config = dict(
    arch='convnext',
    norm='rmsnorm',
    activation='gelu',
    mlp_ratio=4,
    width=160,
    kernel_size=7,
    mixing='cutmix',
    optimizer='muon',
    muon_scale='match_rms_adamw',
    momentum=0.95,
    nesterov=True,
    orthogonalizer='polar_express',
    grad_clip=1.0,
    batch_size=256,
    adamw_weight_decay_other_params=0,
)
Rows from block 4 of a small sound classifier, named by matrix and row number. Rows with one number belong to one neuron. Each number is 50 + 10 x the weight over its row's rms, rounded and kept within 0 to 99. All counts start at 0.
After each neuron's rows are labels from the 100 clips, of 14848, where the neuron reaches its highest value: "loudest band" is the band of the loudest frequency at the time of the peak. Only what is clearly more common there than usual is listed. The data: single notes of 20 synthesised instruments.
# fc1: MLP up (model.blocks.4.mlp.fc1.weight, 640x160), inputs 0-159
# fc2: MLP down (model.blocks.4.mlp.fc2.weight, 160x640, transposed), outputs 0-159

fc1.487:38 49 52 50 71 36 52 54 54 58 32 26 29 53 62 67 59 41 50 61 43 40 41 49 72 52 56 33 48 39 35 49 47 49 56 49 40 44 66 60 62 53 39 53 59 67 40 63 47 54 54 51 56 56 49 42 55 41 31 51 62 41 50 48 40 55 64 44 63 42 39 38 20 32 53 46 35 64 32 45 48 63 57 54 34 40 57 48 35 51 40 59 43 57 60 54 53 41 56 63 53 49 62 44 42 61 52 40 49 45 50 47 62 62 65 42 59 56 59 49 55 43 57 52 48 38 64 54 47 58 42 49 44 55 40 60 57 81 56 50 36 48 63 50 49 47 71 53 63 47 60 43 58 62 36 47 50 45 49 57
fc2.487:37 57 47 48 45 59 54 50 48 58 50 74 38 51 70 56 51 67 55 46 52 61 44 42 50 47 45 41 68 42 59 52 46 53 51 41 47 41 60 34 34 61 54 59 52 53 72 40 53 52 57 56 06 49 51 48 60 48 47 53 59 52 50 51 33 52 53 52 45 57 50 52 29 57 48 67 37 67 63 45 36 45 46 52 44 58 64 46 39 45 33 53 39 46 46 51 47 43 48 55 49 31 41 42 63 32 70 39 46 47 56 55 27 59 60 64 34 50 41 52 52 40 65 60 59 57 59 53 59 62 60 43 56 44 60 50 50 76 43 52 47 35 50 48 38 41 58 57 44 55 36 58 67 55 55 62 45 64 50 54
loudest band: 4000 to 8000 Hz

fc1.454:45 70 46 65 39 59 40 48 38 52 65 69 49 56 41 44 61 52 55 36 49 59 57 60 57 45 46 36 61 38 53 44 46 49 50 70 41 44 54 34 42 48 50 38 58 61 57 44 50 60 51 36 42 42 57 41 60 51 60 41 66 54 44 69 49 47 41 61 47 54 72 46 41 62 57 30 40 60 50 47 62 52 47 56 38 46 46 34 46 32 41 55 49 43 56 57 49 54 49 63 51 34 48 37 51 59 62 34 63 38 62 31 53 45 60 66 41 55 38 46 70 45 47 55 41 58 51 49 39 62 54 60 48 48 43 65 56 50 52 27 59 63 51 64 32 62 49 58 26 61 45 47 42 49 65 46 34 51 43 26
fc2.454:52 34 48 47 60 48 43 48 51 38 48 58 50 54 51 42 51 57 48 52 59 61 54 69 51 38 37 67 35 46 54 36 44 40 53 29 46 58 55 30 52 55 28 45 36 31 44 53 57 47 53 63 44 52 44 49 47 77 54 51 45 68 49 40 56 57 51 52 56 49 53 35 41 59 54 53 54 72 38 54 50 48 49 57 37 41 45 44 59 63 33 58 53 43 61 52 74 58 32 59 55 48 58 54 54 69 57 51 48 66 32 51 53 54 64 42 49 34 45 51 51 45 36 50 51 33 81 46 49 52 49 48 47 45 57 51 49 66 43 44 65 59 46 60 38 44 44 38 24 52 59 44 34 65 46 26 45 50 63 52
loudest band: 500 to 1000 Hz; 1000 to 2000 Hz

fc1.50:53 47 47 55 49 39 50 46 35 47 41 48 38 61 56 57 36 31 50 45 47 56 60 49 48 60 31 53 56 60 65 51 58 67 34 53 43 59 62 55 66 46 45 48 56 29 42 38 49 47 35 62 59 51 43 52 52 62 45 68 45 45 44 48 52 66 57 48 31 52 72 47 56 50 53 66 44 29 61 77 48 60 49 53 71 44 33 64 39 37 52 54 59 53 50 59 47 65 41 55 57 58 39 50 53 25 46 34 45 44 34 64 59 54 61 53 44 41 42 45 39 70 58 53 48 76 49 43 40 52 46 52 63 45 41 45 43 54 69 55 59 62 51 37 49 48 44 53 55 52 63 24 50 52 41 53 60 43 44 61
fc2.50:61 41 53 55 50 56 45 48 40 41 41 61 44 37 51 63 49 56 48 67 43 43 61 39 41 52 43 53 45 56 32 51 44 36 54 40 63 47 44 40 47 60 51 52 47 53 64 47 63 50 58 68 53 58 52 51 41 48 47 61 40 55 69 36 50 60 46 54 55 55 75 52 44 44 70 41 34 29 48 68 41 54 50 38 41 47 46 62 46 47 38 56 89 36 44 55 54 45 53 53 39 49 60 44 56 62 61 41 34 45 59 46 70 66 43 43 45 59 54 48 35 39 50 50 35 43 50 55 47 63 68 47 65 45 51 47 56 49 64 50 40 43 62 63 49 46 51 48 46 56 11 56 46 59 54 50 73 44 48 51
loudest band: 1000 to 2000 Hz

fc1.253:47 37 42 56 73 50 42 43 42 54 58 48 51 52 45 58 56 51 54 45 52 61 63 45 57 55 52 47 52 57 39 58 58 46 42 52 47 51 55 32 61 49 38 58 49 39 62 55 52 65 43 36 48 47 48 44 31 47 45 58 63 47 59 49 48 62 41 54 64 46 34 25 69 45 62 43 41 59 62 50 55 64 40 53 61 48 55 47 55 59 58 55 53 61 53 52 42 46 54 38 56 56 55 65 41 62 53 58 53 61 62 40 32 49 60 06 55 45 56 54 43 44 45 46 45 49 46 49 23 50 42 45 42 53 45 41 47 67 68 41 56 38 70 54 34 42 69 50 61 31 64 65 52 65 43 41 52 53 72 58
fc2.253:49 61 46 46 54 53 47 67 50 60 57 40 54 44 63 52 63 54 39 44 50 53 47 46 68 39 41 40 48 61 60 41 54 51 51 36 49 46 59 37 52 42 48 49 54 45 44 59 51 34 47 45 55 55 49 55 49 36 48 52 48 54 51 62 46 37 53 53 35 36 62 20 57 60 54 58 59 46 48 53 17 45 44 41 58 27 53 67 52 49 67 49 57 51 49 47 43 43 48 38 46 59 42 41 41 54 45 56 40 55 50 61 75 48 41 99 52 47 42 41 56 43 59 61 43 50 53 76 52 54 46 54 49 51 43 60 54 42 55 53 52 53 38 51 45 49 50 41 52 72 64 46 54 46 48 50 30 49 57 49
loudest band: 4000 to 8000 Hz

fc1.283:54 52 35 58 54 54 54 50 47 37 63 46 61 54 44 62 48 59 66 59 48 68 68 40 47 58 78 49 60 45 51 54 53 46 38 48 42 46 53 41 40 58 47 68 58 61 59 59 53 49 43 50 49 55 60 56 50 44 37 52 57 40 62 61 48 41 57 54 43 42 41 60 58 46 47 64 40 66 43 26 57 19 51 51 43 51 51 50 54 55 47 40 36 49 60 41 50 49 62 40 49 30 46 53 53 40 53 44 48 65 42 48 54 44 46 30 51 17 60 61 40 51 45 25 53 34 45 68 39 59 44 42 54 29 36 41 54 42 43 55 42 48 46 59 44 54 45 64 44 57 67 56 41 62 44 59 76 57 59 49
fc2.283:45 50 37 56 58 62 35 52 45 34 41 58 57 40 55 52 63 35 54 47 54 45 37 50 63 66 67 50 48 44 52 45 60 63 48 46 43 46 43 48 68 52 57 59 39 54 55 41 47 53 52 42 46 42 38 53 46 37 38 57 48 64 36 52 55 45 49 60 60 58 65 41 47 48 57 40 57 57 34 30 53 83 66 53 60 51 47 49 54 52 46 66 57 53 53 63 48 45 54 42 57 55 38 39 29 63 55 41 41 43 60 49 51 42 52 64 42 32 37 48 44 58 43 67 57 59 38 59 49 52 52 46 63 43 62 33 50 43 54 68 42 47 55 40 56 48 51 44 57 35 39 57 41 55 44 54 83 46 87 38
loudest band: 4000 to 8000 Hz

fc1.46:44 59 65 56 54 53 66 49 55 58 45 47 51 63 30 56 30 70 50 65 54 42 36 74 47 32 50 47 57 39 57 48 44 51 48 30 55 59 57 68 66 63 53 37 55 48 60 37 44 48 54 42 54 51 48 33 62 35 44 69 40 52 46 66 58 52 42 47 60 48 35 48 65 38 30 60 45 55 37 48 42 47 41 56 73 42 51 51 36 50 64 57 45 51 38 54 62 43 53 44 33 48 72 64 45 33 62 47 53 46 53 51 32 41 60 38 49 61 41 34 63 54 53 43 46 61 62 51 50 62 28 52 43 48 41 55 49 47 56 51 42 40 37 64 40 73 58 43 48 52 45 57 45 48 57 54 53 55 59 40
fc2.46:69 39 35 47 48 49 41 60 55 50 46 61 35 31 31 54 45 60 64 56 48 51 51 39 42 44 51 43 46 40 49 55 37 47 60 24 42 35 44 53 46 37 33 50 55 61 47 70 55 51 49 34 55 63 55 54 48 31 45 51 40 44 46 52 39 31 52 70 40 63 47 42 65 38 24 53 34 53 44 51 58 39 42 43 46 56 51 41 37 52 55 38 32 38 47 53 59 53 51 52 60 48 44 51 62 61 61 51 56 31 54 38 51 55 44 26 49 43 48 58 40 49 66 58 41 54 42 47 65 59 66 49 28 40 52 59 44 34 45 67 40 56 53 50 63 55 48 52 39 61 60 35 41 47 41 54 39 43 61 36
loudest band: 2000 to 4000 Hz

fc1.597:37 55 61 33 45 50 52 66 54 52 65 50 58 78 54 50 56 40 57 63 40 53 47 63 50 43 73 50 21 63 54 42 59 36 57 23 53 51 49 48 53 45 43 62 43 49 50 35 41 52 47 44 50 56 52 66 41 50 33 44 54 24 49 57 63 41 67 45 51 64 41 54 48 55 55 52 65 33 55 53 73 28 30 47 45 50 48 39 55 50 48 54 58 54 65 66 46 63 62 64 57 48 51 56 29 43 50 71 41 56 56 40 36 46 48 43 45 53 61 42 69 58 46 49 50 42 45 54 46 47 49 54 44 49 44 38 52 56 51 51 55 42 35 61 40 59 58 48 50 60 60 42 52 40 57 58 53 34 66 51
fc2.597:41 36 56 40 61 48 67 37 56 46 70 53 48 46 54 37 53 53 58 44 40 50 56 63 60 42 53 40 62 54 44 65 37 60 49 49 51 45 74 58 54 44 58 54 33 54 38 44 50 58 44 48 57 49 43 51 64 71 56 28 49 64 45 57 46 66 60 56 55 51 38 52 38 42 55 51 58 59 36 61 37 52 49 25 49 49 51 29 51 56 64 48 52 48 61 31 35 47 50 30 41 56 53 52 49 76 62 50 65 26 56 57 55 57 61 44 62 48 27 63 59 43 69 59 49 47 35 56 48 32 53 51 52 42 67 51 50 38 47 68 66 61 35 39 47 49 55 60 58 49 47 47 45 48 53 53 44 64 46 51
loudest band: 1000 to 2000 Hz

fc1.78:48 46 48 38 35 66 60 46 53 38 50 51 51 57 47 41 62 52 39 48 45 59 39 33 59 65 40 42 39 41 42 58 65 61 53 61 53 54 62 65 54 43 56 43 45 42 49 50 58 51 63 50 45 39 44 43 37 73 34 54 68 46 59 58 40 48 52 63 59 54 59 60 55 55 38 40 46 19 49 58 45 53 59 50 44 40 56 35 52 50 54 56 62 62 43 50 31 53 56 56 39 39 56 58 70 53 50 38 60 57 49 49 63 46 24 47 50 62 41 59 42 38 57 27 66 58 51 48 56 40 59 37 49 59 61 65 46 50 50 69 46 49 42 55 46 31 37 59 61 28 61 58 45 43 27 40 46 62 39 43
fc2.78:46 54 52 51 49 45 68 53 47 51 46 51 45 59 46 49 62 54 55 52 61 48 39 62 66 48 32 60 44 58 49 50 34 68 48 55 58 60 51 64 33 52 43 60 56 37 56 47 29 39 36 48 59 50 65 32 16 45 41 52 48 49 41 44 53 58 53 41 49 49 39 51 36 59 60 29 37 45 37 47 53 47 37 32 58 53 53 53 54 39 36 50 58 58 57 51 46 38 64 48 66 44 46 43 37 57 58 52 46 45 55 52 62 59 59 22 60 31 48 46 34 51 53 69 57 46 61 54 51 41 56 49 45 31 54 55 58 31 56 45 46 61 49 69 46 48 48 68 42 76 29 42 53 48 61 42 53 47 36 50
loudest band: 2000 to 4000 Hz

fc1.556:34 43 62 58 64 49 59 49 50 40 23 43 48 45 43 38 40 56 50 57 30 49 53 56 46 63 46 48 43 46 55 31 44 52 41 38 43 44 38 55 35 25 69 67 46 45 34 36 50 48 32 41 65 53 42 71 59 42 57 52 49 34 54 44 66 42 44 59 39 38 67 67 60 51 45 65 64 47 30 54 58 44 42 46 50 46 48 44 45 52 50 52 51 58 52 45 57 48 48 52 50 48 60 57 57 50 63 48 56 44 58 44 47 60 41 50 44 62 44 65 56 35 47 60 40 68 63 36 37 47 53 68 48 52 44 61 56 63 70 43 53 67 35 61 56 37 63 47 57 62 44 37 47 62 56 55 69 67 46 43
fc2.556:45 47 49 54 56 67 46 43 50 50 36 57 53 57 44 57 46 56 34 49 49 31 55 24 62 41 55 53 38 51 34 51 37 44 50 25 47 44 46 50 42 56 47 40 54 56 56 44 58 47 58 52 45 36 39 51 45 63 29 65 48 45 45 39 59 38 35 59 52 59 43 37 55 53 44 40 45 51 69 43 30 53 44 62 37 45 46 45 44 55 56 39 56 58 48 37 56 49 45 49 56 64 53 53 47 39 37 67 33 57 45 51 49 48 67 60 39 66 49 30 24 39 46 46 26 55 68 53 54 53 46 45 65 63 37 59 36 64 38 50 45 54 28 25 48 53 51 35 41 57 51 47 33 53 44 37 64 42 50 49
loudest band: 4000 to 8000 Hz

fc1.522:49 51 48 59 51 51 40 49 46 50 56 46 52 62 50 37 55 62 45 46 54 41 66 62 40 56 56 59 66 63 57 45 40 56 49 61 52 57 62 67 48 43 40 49 61 25 53 47 55 58 36 41 41 46 49 45 54 26 37 61 36 49 47 51 59 59 43 48 40 50 59 45 44 54 40 55 57 42 50 73 57 57 32 54 56 61 51 34 59 55 73 58 61 66 38 45 44 48 56 49 62 45 53 60 49 29 62 60 55 53 49 41 41 41 52 55 44 39 42 39 59 55 51 50 39 71 44 71 47 36 59 56 53 28 47 46 56 60 58 45 33 64 36 30 47 63 49 38 36 41 37 36 46 33 47 64 34 73 60 59
fc2.522:45 40 48 63 59 68 36 43 55 49 61 50 36 61 58 55 48 35 43 74 41 34 65 48 54 55 47 34 34 58 38 44 54 49 54 58 56 49 44 60 48 66 56 47 49 65 69 49 34 47 75 62 40 47 58 49 64 37 37 48 53 40 42 45 51 56 44 44 41 39 59 43 44 45 57 43 67 53 65 65 54 55 43 56 43 37 55 32 37 51 76 56 72 53 50 52 39 46 40 42 46 37 38 54 50 49 63 49 64 59 50 62 58 72 52 40 64 44 72 69 53 55 46 47 42 52 63 46 54 48 57 43 33 69 46 52 41 33 43 47 49 55 43 49 46 50 44 52 40 66 58 47 47 45 39 64 59 40 52 61
loudest band: 2000 to 4000 Hz

fc1.218:41 57 50 27 58 43 40 62 38 51 50 65 54 37 49 45 62 74 58 56 61 55 56 37 77 51 53 36 41 63 51 46 51 45 49 66 38 53 44 46 59 36 41 34 57 61 51 48 64 59 62 60 47 51 56 49 47 48 59 53 58 49 43 45 46 44 67 45 56 40 35 52 70 36 34 45 60 47 51 63 36 57 57 59 28 35 58 35 52 50 23 41 46 45 67 54 53 28 53 57 34 51 40 49 47 56 51 55 51 65 38 46 55 42 51 45 46 38 43 38 53 64 75 38 60 57 65 49 47 62 50 35 56 54 44 50 55 52 59 57 44 56 52 47 55 41 42 54 37 43 55 74 54 47 46 34 39 40 55 38
fc2.218:35 41 52 66 53 59 57 50 62 45 44 42 46 58 42 42 57 04 43 56 26 34 64 27 57 66 41 45 51 43 48 45 44 33 46 74 52 47 53 63 43 46 43 47 44 54 58 65 36 57 48 64 39 45 53 34 57 60 42 47 51 47 61 46 48 44 56 52 32 55 49 43 62 49 41 50 50 42 61 60 58 50 51 42 62 71 62 52 46 61 54 44 51 40 42 57 58 41 51 46 51 67 73 56 54 44 51 49 54 42 60 47 56 50 52 63 58 60 63 48 42 53 52 47 45 53 61 47 63 57 46 42 59 58 69 44 45 62 54 53 46 62 42 42 53 58 70 37 61 51 40 42 37 48 56 27 52 66 49 52
loudest band: 250 to 500 Hz

fc1.215:63 51 54 53 56 56 33 67 40 59 54 51 38 42 50 61 72 51 51 52 44 57 63 45 54 49 36 63 44 48 46 62 24 47 50 59 58 31 52 60 55 56 46 62 51 34 54 60 70 64 32 76 68 48 53 44 63 50 55 48 57 59 63 48 63 51 31 67 32 58 52 50 50 66 51 63 74 74 58 42 41 37 38 55 54 57 58 63 52 45 59 49 52 57 41 37 57 40 47 52 48 50 58 48 57 66 46 42 47 65 50 66 42 40 65 56 36 55 51 28 35 59 53 59 53 58 51 69 42 57 56 49 62 57 49 65 51 38 60 57 44 65 56 46 46 67 55 49 62 48 43 53 48 45 49 57 53 56 46 49
fc2.215:54 52 47 56 58 66 53 52 64 47 33 32 64 50 59 48 57 52 42 33 63 65 51 48 50 56 39 50 50 52 42 64 40 31 57 57 52 47 57 40 41 49 45 48 31 51 57 54 31 44 39 60 51 47 69 53 48 54 50 50 55 45 57 49 57 65 53 56 56 49 51 37 39 26 38 41 55 58 52 62 68 46 62 26 36 39 58 67 58 41 54 52 50 42 24 74 58 50 54 41 54 52 42 49 36 54 56 51 56 43 54 52 47 37 59 27 79 58 56 53 51 36 45 62 61 39 50 63 48 56 50 36 32 28 61 57 61 53 61 53 49 64 61 57 53 42 35 42 49 42 50 38 53 61 36 46 55 48 62 58
loudest band: 500 to 1000 Hz; 250 to 500 Hz

fc1.539:51 44 78 37 57 45 57 42 30 58 45 49 46 44 54 53 58 44 40 50 52 53 45 49 39 35 43 59 62 48 50 57 67 46 51 46 50 43 48 55 49 54 49 60 38 49 35 47 60 50 44 68 39 54 44 45 58 44 52 79 51 41 66 45 59 70 46 27 37 56 53 51 58 59 30 55 32 43 54 52 54 47 55 40 45 64 56 46 49 42 46 46 23 22 60 53 41 51 59 62 71 48 53 57 39 26 55 59 50 43 45 40 63 48 53 39 56 48 40 46 60 40 43 45 48 47 45 51 66 44 39 52 35 45 73 71 66 41 48 49 50 44 51 43 40 48 50 52 52 48 60 56 55 55 43 40 60 34 27 37
fc2.539:54 41 76 38 40 48 38 45 75 65 39 41 55 56 49 40 50 38 41 58 47 36 51 60 41 40 44 58 53 54 64 52 28 56 54 45 57 60 52 47 53 50 53 60 62 47 50 55 44 38 57 61 46 61 48 46 52 55 43 78 63 59 30 54 54 46 53 68 56 39 43 58 62 55 55 58 42 43 57 42 60 44 63 67 52 43 59 57 56 67 45 43 27 23 40 46 46 53 47 45 39 48 57 61 55 75 66 57 46 47 54 48 48 40 54 50 45 38 56 44 44 61 58 56 54 50 56 46 46 38 59 59 31 34 23 57 40 41 46 59 49 37 50 62 47 57 44 44 51 58 39 47 61 65 57 43 41 64 39 66
loudest band: 250 to 500 Hz